config = dict(
    model='CTC image transcriber',
    dataset='seven-segment displays showing three digits',
    train_examples=195000,
    image_size=32,
    crop_scale_min=1,
    horizontal_flip=False,
    translate=0.06,
    tokenizer='char',
    vocab_size=15,
    arch='vit',
    norm='layernorm',
    norm_position='pre',
    activation='swiglu',
    mlp_ratio=2,
    head_dim=16,
    fused_qkv=True,
    bias='none',
    qk_norm=False,
    layer_scale_init=1.0,
    parallel_block=False,
    inner_norm=False,
    patch_size=[4, 4],
    conv_stem=False,
    layers=12,
    width=128,
    positions='learned',
    init='kaiming_normal',
    residual_init='none',
    optimizer='adamw',
    lr=0.0016,
    beta1=0.9,
    beta2=0.999,
    eps=1e-08,
    grad_clip=1.0,
    steps=10300,
    batch_size=256,
    epochs=13.5,
    lr_schedule='wsd',
    decay_fraction=0.3,
    final_lr_fraction=0,
    warmup_steps=200,
    weight_decay=0.1,
)
Rows from block 8 of a small CTC image transcriber, named by matrix and row number. Rows with one number belong to one neuron. Each number is 500 + 40 x the weight over its row's rms, rounded and kept within 0 to 999. All counts start at 0. Numbers have three digits each.
After each neuron's rows are labels from the 100 images, of 14848, where the neuron reaches its largest size: "strongest on" is what is common among them. Only what is clearly more common there than usual is listed. The data: seven-segment displays showing three digits. In brackets: how many of the 100.
# gate: MLP gate (model.blocks.8.mlp.gate.weight, 256x128), inputs 0-127
# fc1: MLP up (model.blocks.8.mlp.fc1.weight, 256x128), inputs 0-127
# fc2: MLP down (model.blocks.8.mlp.fc2.weight, 128x256, transposed), outputs 0-127

gate.64:509511527494546436482526495437499498463560448485522488437541493528531511522507463618530483504456503439522485496494557586536517532502514543451452567477514438519529494488504533413530440598462509544524493540467487514536475550536520468405542515550458459495501531486538514517449455485476557529490510485521455587476480446405513455483528484518452541588475528508492486398544496523505524544495
fc1.64:455479507526530494461491419491449482448533538465533518514475476487502489556488477500543412573459478491492442535482537532523504452520523511507451534533545473475522559539553485545537468618534587530521474502449558497458464509438513492440529516480505517441487497476471512518452478570467531500482576457481429513520527520480579524439451499448423587590485563522480527491501509497560458550460
fc2.64:438476540450499481485588448532602381477478548487443533515473532483488464462463506484493500438524449550481463495577482517457483499503510516507547492500541545485477530545569474496468543478474510461479386471432568431482500479493516477494495523491472523513493519444470537518515517452510418532478537504442517491525536517485548515561504502603480483501476503526497498395515485479512493562611
strongest on: red glow (36); third digit: 3 (31); third digit: 5 (27)

gate.240:485509540564502481449532456527442554515522506489514494482428484464468486524499468445451509461462425510453491519475496470556530527488529495462521480531502494525508523564542490567516478519501486518566555495503540529470566431427541509493467518539490508517503473523500525516490545591525467544502386464533518508504469506440461451570465490487413578498549462472544579505513442637436533457469
fc1.240:562506404507490513442548578535607503538505489440479500546472520510510401548464448559489470521489498472506525525529437594464517478493546503498463429532533514543534554543511552510472463507489517458398496451527516456572488552485486514504530466474521435435493417526487523471484396517482466498478525523478509479490575564531504495451478548557536462493557520474487467506491525479482489514553
fc2.240:530485462524596504476444524413502485522431571532481527420532522529583486491499507493556535484463502504495495541476527490513479437515481516533430477468554478479519465407536545499507450521494571489521480533463464541492560516543474509513499531538527479437473476446453518480556529427557514451436518551478548574512456411452518574487498486527559513447523397536457549491471536486518483533504
strongest on: dark on pale (85)

gate.33:489482520489452524470453405502520525502521434521555479534461567486437512452403528592471503506495575506533450457560555521406531499498443524523543428497455474514451478529468538512462515493477533519508440522506526548450502502498580510454496515508520562536505522532526502484505484569530478528498423533556448537540439482452444417516493500468464560536526484455485442494557497578455525486461
fc1.33:462539531556561562476433443583489508518461547475599511521474507538488482542508478449446469477524563511509507498468551514531501547513478518482494491502503468558472504531566490484478526492547488524536475512453442471501514459471496548537445469559533487507523557461483539480446560546521495513541472557413527541490500460515511464498474539481544511445485346474569546570498543598509549489455
fc2.33:407473547494456524568498464522521520493526445436449425561483455577477555503505473562431482517478487503559479523514537507515616538480448500528528516489486516536456553514389507459526476497490448486584494491532515494477526556518531435454515495529493456483552527529549510551549454489471514488491469495466426484517531470477473521498468522478404476551485600509475497462447426453473514533490
strongest on: dark on pale (40)

gate.210:451573428526497522567485409474513511516499477551502521597441454466430533540515440547506499515514524478465506517455475508475482482476458486442529585505444462508479510554491508482512445497467432525565433561554447504519464488554488465510496507527510490465524439533509453542518491476528525484500541457578570510491442414554489492456466529421462548554461564528532488536506498526427459547470
fc1.210:514553509501560518467470448597531533492459517495503474608473532392495550529508481532490482465493496511561482554477467517546510511536437444454500529473507479445489512559482393511453552517549545461518457542602493513504439464491512503509422571547541544507522496491497459504483515481519493487456469552497526522447472457501493501465460555511428502505563558539523482539496530562423471560553
fc2.210:463513484541527457581503384478516435529537501466549520547445508527459476603493460439461444495515495462436502418556477473520504528524532515502512503478500538585472517500436504460551508440495507516594483508514467517461488523482499413467439536480507541514512495531540484546509524507460518495583509537528502473561508474510505477481527563495454491571429565439424464485527513514404518529501
strongest on: the digit 1 (87); third digit: 1 (69); dark on pale (53)

gate.3:524508492551425540434484471551490499551527507457518470482566441490504459529455522490527485441441467523493513430520506494504557549516415514457512504506450553610405482433505446546500502504479522539549513554543521412466543549489530453506556464501461475485408477566539408504518535501433509533481546478492445489554467485434541488544479448521454517487545546493509487499558465495538475504500
fc1.3:484446433537484455488573488422435452450467452483506592448412520492471532474539551531532478501499536481506535509487539496456525462519495568462511524513526558553578450468484472529558532405460457469494537523494575498469473489478487448460479571427435536504501488540452488532491559482502474517561572509482476506501491477527510537554452464484544534597409518518474519508466487488544536496525
fc2.3:619523489459501460537451527499500481561503552561493460515478525492504539481537425489542485543458529467455509416505456567569440492520501470584405533563461474550521486476422454452510488488515528498513496430453452447505462534496546592582516489504470512528511426524518479485489484537514490485501431490555523491539446521466451408564541528484504505518469476535563511516494502528539495525524
strongest on: dark on pale (41)

gate.115:468481556525513464475493451504449516549499478494491412563456483570505510562508505531471504465514509523412445493584494486520534421440447507456567529515544472538554508497505530461487500522561500521501513447569484477517501481505444520497451474568462397509556578507536503511437521497558516428540455559520518518516430415474499514468556414468476494530563524502465564509502510526523430488503
fc1.115:545512474527491530444452558524477482501462574494454489491538478540440465463500525444470496549454512480453441540500461557568526625523470478523491485486512525517557480510480477508487483537510447429480544557506554531507526554445553506494539516577512499481515540497508479494465506514509566538493499403469553496519467509500549576578566495520459507413555419498472522519400568488450482475505
fc2.115:527460530508468506460414495454490502457539535502517451527451481506456410569539530467546497481427515493506508515513510502489533524494547491458507454525448559486526516443426465548496541489510465589545485480459484518516533544560573351497539472506539480443417552545466527560464495489496437500556455546552456448437592529473497510520532446494545555525502496499514465491497479476482483491477
strongest on: third digit: 7 (33)

gate.249:460485448486469546549500519535473505458500413449574471553595478537484504484538490543495515523469540503468455491538550531421522504415519494428531496463575556505482520474485539536526465505477579504585489492511532431567495495524535525476556474471513494419466553506493480489509503478471540503496452489553505516458544478491559487494484494422451534491455470575480558499457486464480578376485
fc1.249:447503480537525505488504576506415488522426536508589469521575514517474556476551496518537541471497490520595471539523478502455491493465554494423550537471540534513487503474486513536566497500486508528510559522497568474481449499514517563501456497451500490461456474531411484485546507524443546554584426453482496472422585488552512405475467480514451568408497462514483497505524499538477503460474
fc2.249:494468379480525540558421518440542479498493422542538493548459499461484545489492523490541561443511563526498508514413522433521500476472549551527498520528519458516500465489497524538497555493457570415395490426435494548505551557476550485508513495566521512566549504466463530542494521490457480497414500519548486438446495574512469472474478461519512557521546508448518495546510504529543483468483
strongest on: third digit: 7 (26)

gate.28:493451482566421478530495452553453449498501594475491529422507487502478476584434510496465470519476467481493520526519465496506488451450451473550518500511563486532534460585493526458478514565479468568540524483586465583540491486466513459475544505502425471477453510542517411547462492558460416495481513489467591481552501477478498507501503530494537540589529552404460521533477499485476497479497
fc1.28:484422508515517524529481460484518485531550510551501487477533485457483528482504560444460473574570500494470500479426453493530473514458444547542544461510554515527506478507485485480545503506568496532471521503549475592559472535598521391475504444594490527554476527553478425521423503488493505453540477496495562562512489472494469485482544449432546554566497436497519401492453451489521521490516
fc2.28:538508430590488506475520545457519493420513493547525488474516495454505475534518483496583531537531506512472552470526569556491487506455549554378537464379436510475537504496484485533528498446514474465453523530461440432472470509543593587489460507474513532489452488524493478557530529494532445557513468525521498489518498440510438471516506491462556484480452486501544487554567552521430504547471
strongest on: the digit 5 (72); second digit: 5 (41); third digit: 5 (34)

gate.219:486584514495469477520489460486408470459523463471586468451553449428467578505519462450470518480528519572529487456480543390495510572563556534471476515538490485465501439486484516531555481495484494597560490540516539492485516457478574458424505458513460579539527520510509495532408492529507512555486495506460532461506483507516487478566473496471498568543541508477462496533517443443453547465477
fc1.219:520458485452566555507517573500635447494480553525441467506522579556550416479483546528506527502512518458498557511519518544545455487479471460512510454500525530495524464497450482460467490581486497423459461558468452445527502545550452528546491520434536459466491503493447501511529472443435441501507500495529443561516503463461548528446494517496547474435512450539472454495490539442550492456572
fc2.219:514464488590487545457479563442466509537448558547423511416567552478525548483465524550516543482493517510508545548483459505512469444496501489566444480430541473502541471463554472504516428529458497465470462501507470500499504517496490515432564481465446393495509478472491464452544518457518522454441533507462500576547452439487511557541481438508542484435498490514486514474521594508555481522584
strongest on: dark on pale (68); the digit 6 (55); second digit: 6 (45); second digit: 5 (29)

gate.156:510514499528538534481568543525448467554456478433455490524540541533538617522555533516474470484506457504573572462526465512482496487547465519486491564448578451525476477507486542475439457450534531491553483447545472507485581455514444504507489505545449467544532473483492491473433522557417582517558519547533541507525409473463549468430442459505452493464511468492474473471447507456483480464506
fc1.156:548431526492500527456476542515487468543519533446508443502526444482468511469473509504462549491517494446529435497497513528492504559519519471554570440559543494500478570491541514534532508561477497505512487550497524506462420506467485534463567476545436468491466524554518477487484479464542456542511511428424507442524486411564401561536532516523575509434497445482508469548496429454593487416484
fc2.156:525493443421443546446495551628464514466573502432450534513462504522587478479456556513439459562484480461482499535496512482480535530522521479487465386536560505532478539483513454459513504526543461494506455511537514419546536520450501517513514452507483453496506462481523458518511454478475484547500521481575565493492578539554460538469493471470542474495439482553487443541519459540515478460582
strongest on: the digit 1 (65); third digit: 1 (50); dark on pale (48)

gate.19:497506493523403471546492466549510439504490474517432552484537602521413481491507496528462509535517557512459455529573531515407505455446571440488525483539465554530540498495567498479486519509558498518532512464496544570444479561499489502475535481516453488501546484486532465480526449508523470491500534477563526539523455409433470478452441478496556542572509505506495416435476484499584471464546
fc1.19:478485468518551521587454531559504526487538448433554459514539440508434497503507464523567486573512537472504461384466536521414501485505537484492483520501543475465553388470479504495473442438465454470455575504537524516477459531501466473489464546502471534464526562486471486478497472527546550509499472444510481443522541488514478458424420511508466465474498406437448508510498570487444525522493
fc2.19:598542506463549534417495511468534509456500557477484473497500546483528463477468556484498516495479514495496544484592503523482536525548530537500495478520497460449570443494532530559488542506528436417507465434590530519465518456498466516599474497455506474600517474422515539481597484514522467502529494440426485485503543526399543531516526463447537545425441497522489514484508486467466475504495
strongest on: first digit: 4 (38)

gate.200:498451546594517531477400516518542510569524522506525505490479489514572503541542508531533494573523473495568463535388514466386486543497525475557456462440528529457523531494472485489557466505486475553536529481598579532524536496474544518451575435511508523490431512513501425541434497519502475517527486516495473441494468496482580479452478514450456522481491517501480420496480498510468522570498
fc1.200:486457473464536479506581514520382568430533491544510535491509538505467463464431476449466531521472539431460460528548465494488516525439557470523504503482560621464536494514451560493512479523472445433517508472572493517483513515486502499485527508506480510484525465489511539478630534429483451500480500527506507510490517498514481516568525494596482487600426528506474514509551520583476508468527
fc2.200:590460419483475458382523532494499461497511500515479516463479583483481468500502505484472520484567526469501475488488480515531445455505550551479477539466458483510526529451496486442523477476512565453404536487471467473579533489495514534466585510493526450482429490486477416582468492512559532544503501488561542500452564493505500497507515487560449512562471485529564454530477455517590488516603
strongest on: the digit 1 (77); second digit: 1 (51); first digit: 1 (28)

gate.81:451538511468516506559511432531510514461528426492440503577522530471547559497529560508521505481423545511528558510550505474467495471448480533516476536544578490550470444547461540426508476497545546527529536466511497489567579505476457388510522490526464422510506539480527515432453530531474528450499525489479452512501398549513534471482499424551537476572530491436494468454531486505425506482463
fc1.81:589464446548500458493514449460521518542460468536551492493493512500533473512479500569487530522494542495507437485511568566537545476483509491488488482483494494466555571532479527523491537533478559458438451565511505489474449446473621520457505483499426526548523487592467510474590456398605466559487474496492474467557475515531437494546482578542515497497474429503530542483526450479502494515512
fc2.81:510554504488463541447450488577445521503570489472407502516465465489537489485491548516519478570453464453497457537541467508481550514479565499542485474591485540484483586452532477489502535559485569510499416552554553453552482531469549512459532457495476514506481443499514514603529461477497518507562486438507549497552533549502486532499532473516497421468495460471419433462545461516464477507579
strongest on: dark on pale (91); the digit 1 (56); third digit: 1 (40); third digit: 7 (34)

gate.124:462516553572466487526561480538519494559482524487494544554510563540484517496570485548468480447466551481519530552554506594495503571453523527489498545435566459542550555460521470519500500481449487523471532556490449509463451483516532525427509543498461470482522506459440430501463573564385436483462487510534469559515509459522455481500570503480452490460544460505530537533466508480393488506497
fc1.124:438479514510540510550499527515528490505543439434469480466579503465515463525463507561537603479504554476522525448506583501486495491498500574492456482549502443454533478491483551527515488419540471507512478516452560514428532552414505454435430521521435471531498490497484430506493544490501468513476507433537555421528410530510482502576541504465570512498522538446529585460463485540532524474481
fc2.124:524550508487513491473518536562429519391565491499551500531495505485469422537422497519522447523461487482499493521587495562450496516534491508514562497521528539470505510473468510528488558566503424455474497462566531491518523473523504526501499553549561531456502470527479520486516435487453422464494528492406479549498532469491550456494456457537525462522452437508408419508543482520535393462449
strongest on: first digit: 8 (30); first digit: 9 (26)

gate.109:524457532560460514489472534458455455528510488506524463513491539510466469536501509489405505425446515489556430438471537528461499547472445497477574470513520512579582534480538510528511498533511524469492545492572499508511502573535505490519588496524480430509487589534453434495463494472520455473571432474451591403535428468489531491531488441477515510496540463465561500525476553475557523500538
fc1.109:474575518493483545548535486447420540505454494526475487512456551461448517407496464571485474522504546569516514508463493580418583487525465458477552552485469542470520478545520576563539477490478529543526412457475495463445487477506498546537475562457564500477510523450513503487516489515470478531528514523426459530518551470525503504459410516457438476453472582489528426535505477519517474570516
fc2.109:520587544467468507458503536436448558480546485532468550525447517566529509483527467542505477545497386433410457544549436517495519556555510476505479509496445519480495524536473501474554454536512461512539553549523561458485432490494480510514465515501527489475461497528530509488529482492464549508464434444480580612447510477524545593524519464477417469513484530529485499509443548467443476498533
strongest on: the digit 5 (95); first digit: 5 (50); third digit: 5 (36)

gate.11:444496541494437431542488519481570457530508481462504480463484571508528467551477538521452526452475489550592568460489551425533526523498578536458521517469482510469487476520490459519479489454466526577490524473467478518475472465474468485464538494534552473490503614521494499489413456549501497507524541534479508409527435462394522496417514438520574507444564522489511454496514555546500470529491
fc1.11:533490547485548551419439457501504488506558520509456508507519499452591466557505510456497457506518520492505531449502498484584506535493489526537528430560496505502588449511514491484524485502481549513493502466500513527531482471510518475490491530561426561506508564536536477525516454437513509502483547536479434537483457410478443505494560455452488512607502607550486441456441544465491431607498
fc2.11:491484483558480457527578488451587448488500428513557516401510477498529506521495535527470534472511561515470478539486463531483425513471479537501524536530507416516512478498559545529529477530535471490436480479464474407488479490509528498533478504476435486525612508518447520571466545445482541445537461489532559511464556533519573490531462449468530487437498410430479496519538468518497563437455
strongest on: dark on pale (42)

gate.215:516509468516491482598442492476475541491477506545489530537470506509535524525529492483469492510520577493573530518413502454415475536452390479497478474522483493504463535507470501522436469491538480507540501563548501515418463459457491476493459478558553452542551521509492543538448523513451499501536499562490470386490547460549458477501471540501492451424547498513565496546526402523397516532462
fc1.215:536541516534461475436497527448381550499565473511426518452543514551459524459449545499457482502498537551448589485467496446491525473487522459505510506510476498485511468493475520557514473411511492481399465524580445540475519490545486537544490558454486534522464461492535448544479479529591497451553401526544532567457493552486504499482535506486493429449576533483500506539479500552501533481515
fc2.215:463489536481525462475542505525556458461473557428477461460503519436459522513522493498477473463483494596474556511575447536445526450607518406489488390570510491515506510555585518544487579552462468518526511467466568563497476465497496477478524481530456515467548488543516550489524415477535462541487513530420512497479485530512467540484442520584547525511520482506490491475547464460543465487497
strongest on: red glow (36); third digit: 0 (29)

gate.65:527583550512498535544453468502476476534516495498520494554428483444468485456543548553522536561541493523477464447484503582479571479480424441460579515526462553489533470557544545510493473497407462507531438493471514442527517564520551502541451534569498483466481530430530444530505465489539503509461449490522516487491394554454547494487475522401473488522550508505488520479476539476506434458440
fc1.65:514458568514457436464478545574470483488502572453406510437493571606458486467447484493442442511504443531413478573535545484484560540505501418483550479483531579497505537515495530523559485525483471530552520501557519499447540508482489537494499496479542488519514527448513439514539463564489414489497475501465498560471531449502506537498532479518522514514489445563474563515431481511500445462569
fc2.65:659542506453517522428487520478486540423532492503531474474530502476463502514546454533550498561497501427511479479584547517431463494487526544384514509420458585525523483521493505532501495516522506519521522481583460443433425493512432529547478527525475545505461516483499482519528554506515480506498458487462487577502525502512491476478465465465503549491463488500561485463527548427486430506438
strongest on: the digit 1 (95); third digit: 1 (53); second digit: 1 (42)

gate.55:473523481546503480525472496494484472525512437506528502558488474545538531519489509601533548628528484517514437550458561529426523458497495470508461536513543536498570503479507475460563425504485431488512483459523451531547514529520522563476538436472471498441453497507495505547449483488489531512512541510561460557466477471503546519405429525482438483556464548556440423514498504460503434583479
fc1.55:539487493470500463473515508483441458432476491578490543502476470497464482523438472483484518541510489405411384451494546500501569530499513543509545437504449554524518547454512563477579502554417460504548476537495511461531493565527563502453508436515511526515425493510522493521548512411495449557497555482544470480479536521512436490516551534515524525582432531466497521468544515454539473523533
fc2.55:523524477463452479402536507508519440457548521507406490453471511542491439507495481517515532532451533492518468541507537463425472492535539542403488511536496534492445459500527508484516482506533467554495401449537469468473570536482494507474527492557502439496493611470499468530421472424560567540462518470586511499450538492520513507497496444517527541548413480562519444493542516538550495533482
strongest on: the digit 1 (64); the digit 4 (63); second digit: 1 (34); third digit: 4 (30)

gate.18:499485450509494500474477504508460545518464542508564540508504478527523499552629506433506533425470458432505435536415542406485563513460449525503543486495499531497523504408441492537524464417488548514532530523473508486502469518493509503498547496451491486471510534572499562518462472462562460502512527446588481455429462476519416494537513463483568521444456503516547490573520472487509560520546
fc1.18:518516433515434483444599574572538505469435443431532508503512541501517558527534514485462496463505476481556477485494503456566489514520475473462523505489505475540464464485447466480417520497522590458450485460557453494563510525489414517526541527485513549490496551504513549495470571480427520482568449481568479541482481500474424527467453475472441467500493507436532534510492523467402568532541
fc2.18:476472486462532432500467520485468483502460472467452521500490518436464441478472515502581511484477480473494541449632516501555607522513549512490490494382480513533566532464481474541548500459408547445506473479489518474511461565512566445453487505447509565518483441459521490537509536504456472502457541573472455522542441554495499488509499509548497526531474543519455523413482488459568489502560
strongest on: first digit: 8 (26)

gate.9:454474496575472451504478547494481544461466555463555505442513490431490487481518492485463540431460524590514470534504478587468569510560441441444578495454537538545555537500500476569472486528499544483572499479567428515488471596535532488497514508536516479434485523515465492478487490496483488507537472467492506419506471501468503454500418443519511555458512458507443440594426493544523518494483
fc1.9:462430404481513437491483496511555525448420577509540525491587485539508512527496517524540547519550498476552511492507434473505395437538564517482503461474550480527441529487495461482511547487525511469538560492454507570523467524510532464433439522551472508479563477504492547550494520550478502502450537503531515517486615476509466471546532477581552564510468442533472514460480486533466489415517
fc2.9:432440501571495543505508487599570515537434522488537405468571429477513510488461491491478503438496574552576474439503560540490522448449471471513560529495557462536496477493476530478467508491527499569521433474488468588557513499519497546470573502457508528469487517568440470467455449486538477503501492544516494459568433531493489397492521517534541480487503463545486479505527485526496479529432
strongest on: the digit 5 (69); first digit: 5 (40); third digit: 5 (26)

gate.246:484467510488488490503459471517528557540488507520519460524429536489508473451448480499488531431562540539567468497427536476382509539475470503531556551532495471466403532544429551522522423441528507538562507544520524517526479462490521489502520469534556479528505483467510520529468467502494475543514519501571480416521527526555508489466578572523535491397535529479519496551488391494439542447501
fc1.246:504498547524473518523490521529413574521533432525464488470546472517512474467468553502475530532518560577498549423507438473449489540511529490533450523564501453465478445478512552501465493415569474541519456473502462530465499476519468500556501467529518490551548461508537439510454479493488498419513476518554501530499463557524465469432583499459510456431518459454534547511495447600526512395444
fc2.246:478561473455499540500496496512532543491438504499477499491425519432514543502535408546487478441502453561532543541555527488536594514459540435476510469483475570518508542568457530489518470513472496436538458504508580471507538483455455505542502503457504534395504530438441509435493468467502466561516480473460518438480496574475559511566452549571452478500527521556535521490432481499502437560493
strongest on: red glow (44); second digit: 2 (27)

gate.34:460519492474515456424485574587510609523451525506550540517475526524527530463448461518561498476479562481520453567528486473559539461523497528474468450464520519484510526507459606456450464506448470477533500569576492509475468550449509492501485485536520515484471440491572532464532458533501491550449460527525431507470503507530408480452472473570511532425568532467511463547478502513415521515505
fc1.34:463526533527479525551472500462503531469501495589523483528474475486521523484520583531524462539509542513447468499421464538521549499509420486497546512513438537466585493465454500538524477457445526462530480499460526502470517536546590461518492472529538503517487530453532538621511531451463496441515514490620447528403478520440505513468538544442469558488492445540535439487499530452424462494490
fc2.34:577528509500430462569457498460588448415475504528546523481507536479432474414457508521466486600470518473464473515538549516471526516503551465472493539413491514554534520495487458486494518481494556479556499494457467545424530477490497543460512441513547525524476429546482530515514494464469457472422502504494508524565424516426507504462475419520552576555475526542529489518508524460584502479521
strongest on: the digit 2 (85); second digit: 2 (64); third digit: 2 (26)

gate.121:516477538572464515529586495464456447511457479477511538521475550479556541525458489471508448442451493505519568512553564565514552478495471494442544548491513547539498494490527518466496487469533576522566452404535450583444526459521505499568506476453487497527438473527515460491470549460452492486535538549527501521561483415545539512455460432513440441514471512562538444541478554458528446517525
fc1.121:478505439512493542513492549493475378455460559467478535506465452433458486511492509514552529438477440555510488500423485528510536546554465459515558471537505551554496519448530447544490527569503477488515538541536498481415470549568516533535484521467469487425412514563484493451522548479419456523507501446455545498553577519469489511535430442547564495459470529524477504546509509507514546464475
fc2.121:543553488466435541461494570543526461443549520509513576495403559549488480500509496493451487502522480453450486462499476465472474511492486535485466459539432518522476589480511450473571515480451467491505510492492550479501530553403476499452495505440575473551483490520549443597480501516448545525471485432597479500448528532510448519489491496467481538559443548552572445538464532483535455508536
strongest on: the digit 5 (55); second digit: 5 (30)

gate.118:460521444517451428539452473525546487499470520380563480529548419477501508515505557532527541477504511541530546535507481448467469558508463463472555499517479503517481434433552532539596462487478567525580541529531508526510489538502500520487497472486476506518480566525490442511453551491471501494528552464502567463516506423537492511576389479452507532530500449501557439518478443414514523479523
fc1.118:428560489524462487490593510541501461447481494490566475505513519483408472518500477434498570436459494524510465498561459516470490464549591516437546535548459532485437478476500540471520531506577541450532529507453499464572475477506500486551531570500499514506441548521536445512520488506601459555500515427481571468512517457513446485500468520571446513524432480452517460550529518562495441490501
fc2.118:512503467413445467488459471558512479462477517425554514460431553534410521538505501525457479497504580484518460473479532441485513482504487466530539453568453476599475583521502450486498514500513477456536542553485474558561513514477473488496497498486589573476507490473472478567542437520571453527515455553527486413504489543452433465421485499523555544501492556521469481520488477465447455526493
strongest on: the digit 2 (60); third digit: 2 (51); white glow (39); third digit: 6 (26)

gate.131:504464477546480529463554517529483565540498506496442475488518469470561472456423476458497496462494479551541505484530517485461518508505529454544520546509553508531430558516431526437526468485550514536511502517515508537571479514453481505471638513426446440491493433541551466403493463507499491520449488484492513546578498478556472475616526497549455428516505525497477505505485441527470587498560
fc1.131:519460403511517509544537515421480457464533491520532553494449484468494548586562571469472513441466522422524539521454505522521439497563449541514467502461488474444523556456488410519525535491478524469473510547514493489519499456492445467512565534463432431525503536539492459492496526547508533449478481481526498438468476533495474491513458423478554487533482505504569459579606503463533536590492
fc2.131:613507500421504456526486517494535441389577477483463454559512528489497476485538540462525499570553565457463530504528491508478482479465449465460479510486524458504488486464465436483521601564500502499457532432512509503484483523549517473510568486545543483532499446529494520550508438509481467511497464469524521525448538549520450563468537515447535469599482511535503460436553488386542503507521
strongest on: the digit 2 (100); third digit: 2 (71); second digit: 2 (40)

gate.123:444592486481445515505542478457496528500528409445571483502519468463518570456564456472539559453459529484506417506498597527458543460457412539511487547537536496531507478439469452513545459536552522488547560520489440490510435501501500500506519528502496464441550527496543515460445541501487513459523397488566512523486509502394549488527419440516497512490503499525466484520478468533464547494524
fc1.123:498478497480499506567543479543575418490442523558500526536510466525544492526472511537514541505501517471472570499515483464475421462531458513471445515426594491465500543470527470484399549524457429510529585463538550514535515492452486492549505468489496425529453498507453486472554538523483534456512492486516519516503460617507597485442503503504536538502472469514421528487491449510525388518456
fc2.123:493441507543538521512476493405484491561464472482550451514516496450443535490517450493479545488499499565553448431441516547572565482397552518538540549499456428490545453450486555490461507550520499526453453497513506580473464433549459507484484561542450514481522520518556487462503512479566485506557477494448518500517542438440491480458493523505501444529591536482548492538524487529463595509471
strongest on: the digit 1 (69); first digit: 1 (56); first digit: 7 (39)

gate.10:521426448538471527469456452503513480492479598538498492502467493459477456543477571493424522491455482421519516524430492474454442500556485513460539467501460471547440521499531466479470548478523482528547436599528535519528436494550459483401501485512497440549481482566467527485459609535496528427505540568518443511520453504503531464533522546488483545470584503522544512472507504453494519550545
fc1.10:542471488601587500541487487486518515547438453496512479524484549529519516536551480524496460447475554476496453503496503530518509504464446540466491464449559472570477538550470573475459503487510545527485573471487589414537497481460510511479483513533491477509472570496471558476489501487538503543518430502502511442500513503419518406450551452592548513407492449466512488466599492454449512532488
fc2.10:502538483429514518508439566478501528486472526479548473548537488530536435460474525514524496525490470488516460511475519448496414509430509421446498482463493556479579448411550452514525442470578484475456520564580491504483516510452486548535487460421506518524472504399420614508525552480459459447458479514456533512496457511448521522527518487460511539449503519513494573515509536484569524481480
strongest on: first digit: 4 (28); first digit: 9 (26)

gate.69:484456574521544546443492517547537497509492514425542460558492483407457470518493507501482463493496473561616443480524449460560538480473535442493557484464512520508515494513456518484436501510477557470533437508508551538468485498492508427540488493489511537495449467494510411523509491502552492565468482513475434520551399543535498487456528463483555491510512570531530525490437614503550424544488
fc1.69:481472492615418483476511549462526495547458495425414534469473562468540502527514551508514502452481496549554516552534551449446506494507498485541483553486517495461519570475499433551512520505538478429433474545499495449515560501456471501486465495447472447531462503507479486535526555521554473515567515425506509471520457548512527510416473398478531467436486579488489449489451513550522494582496
fc2.69:550508489488553523486537542530477479532580431480491518546484483533546547515492587477499529513531475471424461539475452531558488558530578545520445485544521514443501458454514489457545492457558501525515534527482508414529445571466543505511483464557481446510502526501547554492482518542465603514482469408470560513451554433535535477514502473442490484475559428466462466497518491539483541417544
strongest on: the digit 5 (74); first digit: 5 (43); second digit: 5 (27)

gate.44:408501522486420552561493457492537533548536477541462497528497447499461512505475540489454490471531446519511470482460487582485527548408509530531551516579506501570439431567520514520516428491554520528533484515450495485486550519576528496492607488473536429446525562472575527506530489516518454476552501490479563501549466532504573491513432472459471500502488509486496454508508488524488553402552
fc1.44:565563543517514595507510471514537504501512458550438538456506448574558532505490476470524505458473514443512534512511481479549428538510460493534466484476425461474548576514435430490460471418470474562494493558486509466508501495473434461497475458499451462574454470472592505483517493530473525517505494503577430500425498501503481494496590560546551527512481491537480459542503419506448453556525
fc2.44:457467528551523552519562523586468470557489466544503530458484481489478523503495580449397465514518462517500519487430502417525561557516456490554522465527543492543469504512525484420430509456503428556530483495437559528573535479464486485415531482509545473588511554549458503470457489433542518534481567484522491441483477479501554526546518428531496465520539525523440468534496521529543527482512
strongest on: first digit: 8 (39); first digit: 9 (29)

gate.231:502439461549473558460529515525518519518475573440509552534489452444584484571479557507478518445478474471427522581492509435521421499478499442517543476501561483572436543611446420481476523507480405547541544522519542495557531512496461483463469480478469436477501502565495486498452525498489498517481534428473489452494520474497510517556524443518540508448547499537413477522518527497525531469515
fc1.231:430521453462469458503447515465540478530586454471478504498531449555473457438495478485532533552474490521550483520521508499495589479502460544569464557566451496493534387496505478497548509519507451479424491554520497509514483483525525462512559499479517559472476451549530434460523495454458465474525566491512468587516536544591499545514491488518476424540555548456518455552493492450485530576572
fc2.231:544510530512515526533559459420510519446522461427459453531481532443507524548556510529506513494525524508540464484609492527470487425525461491466528484487482434539523548531513505489491549462498488428520528481470511504455502509509482429508548564598529452513564449624500444524496438527536529505474439541480567452479510555462496555451424471484407489510487500477554506466482521461520461542476
strongest on: red glow (37); first digit: 2 (27); first digit: 4 (27)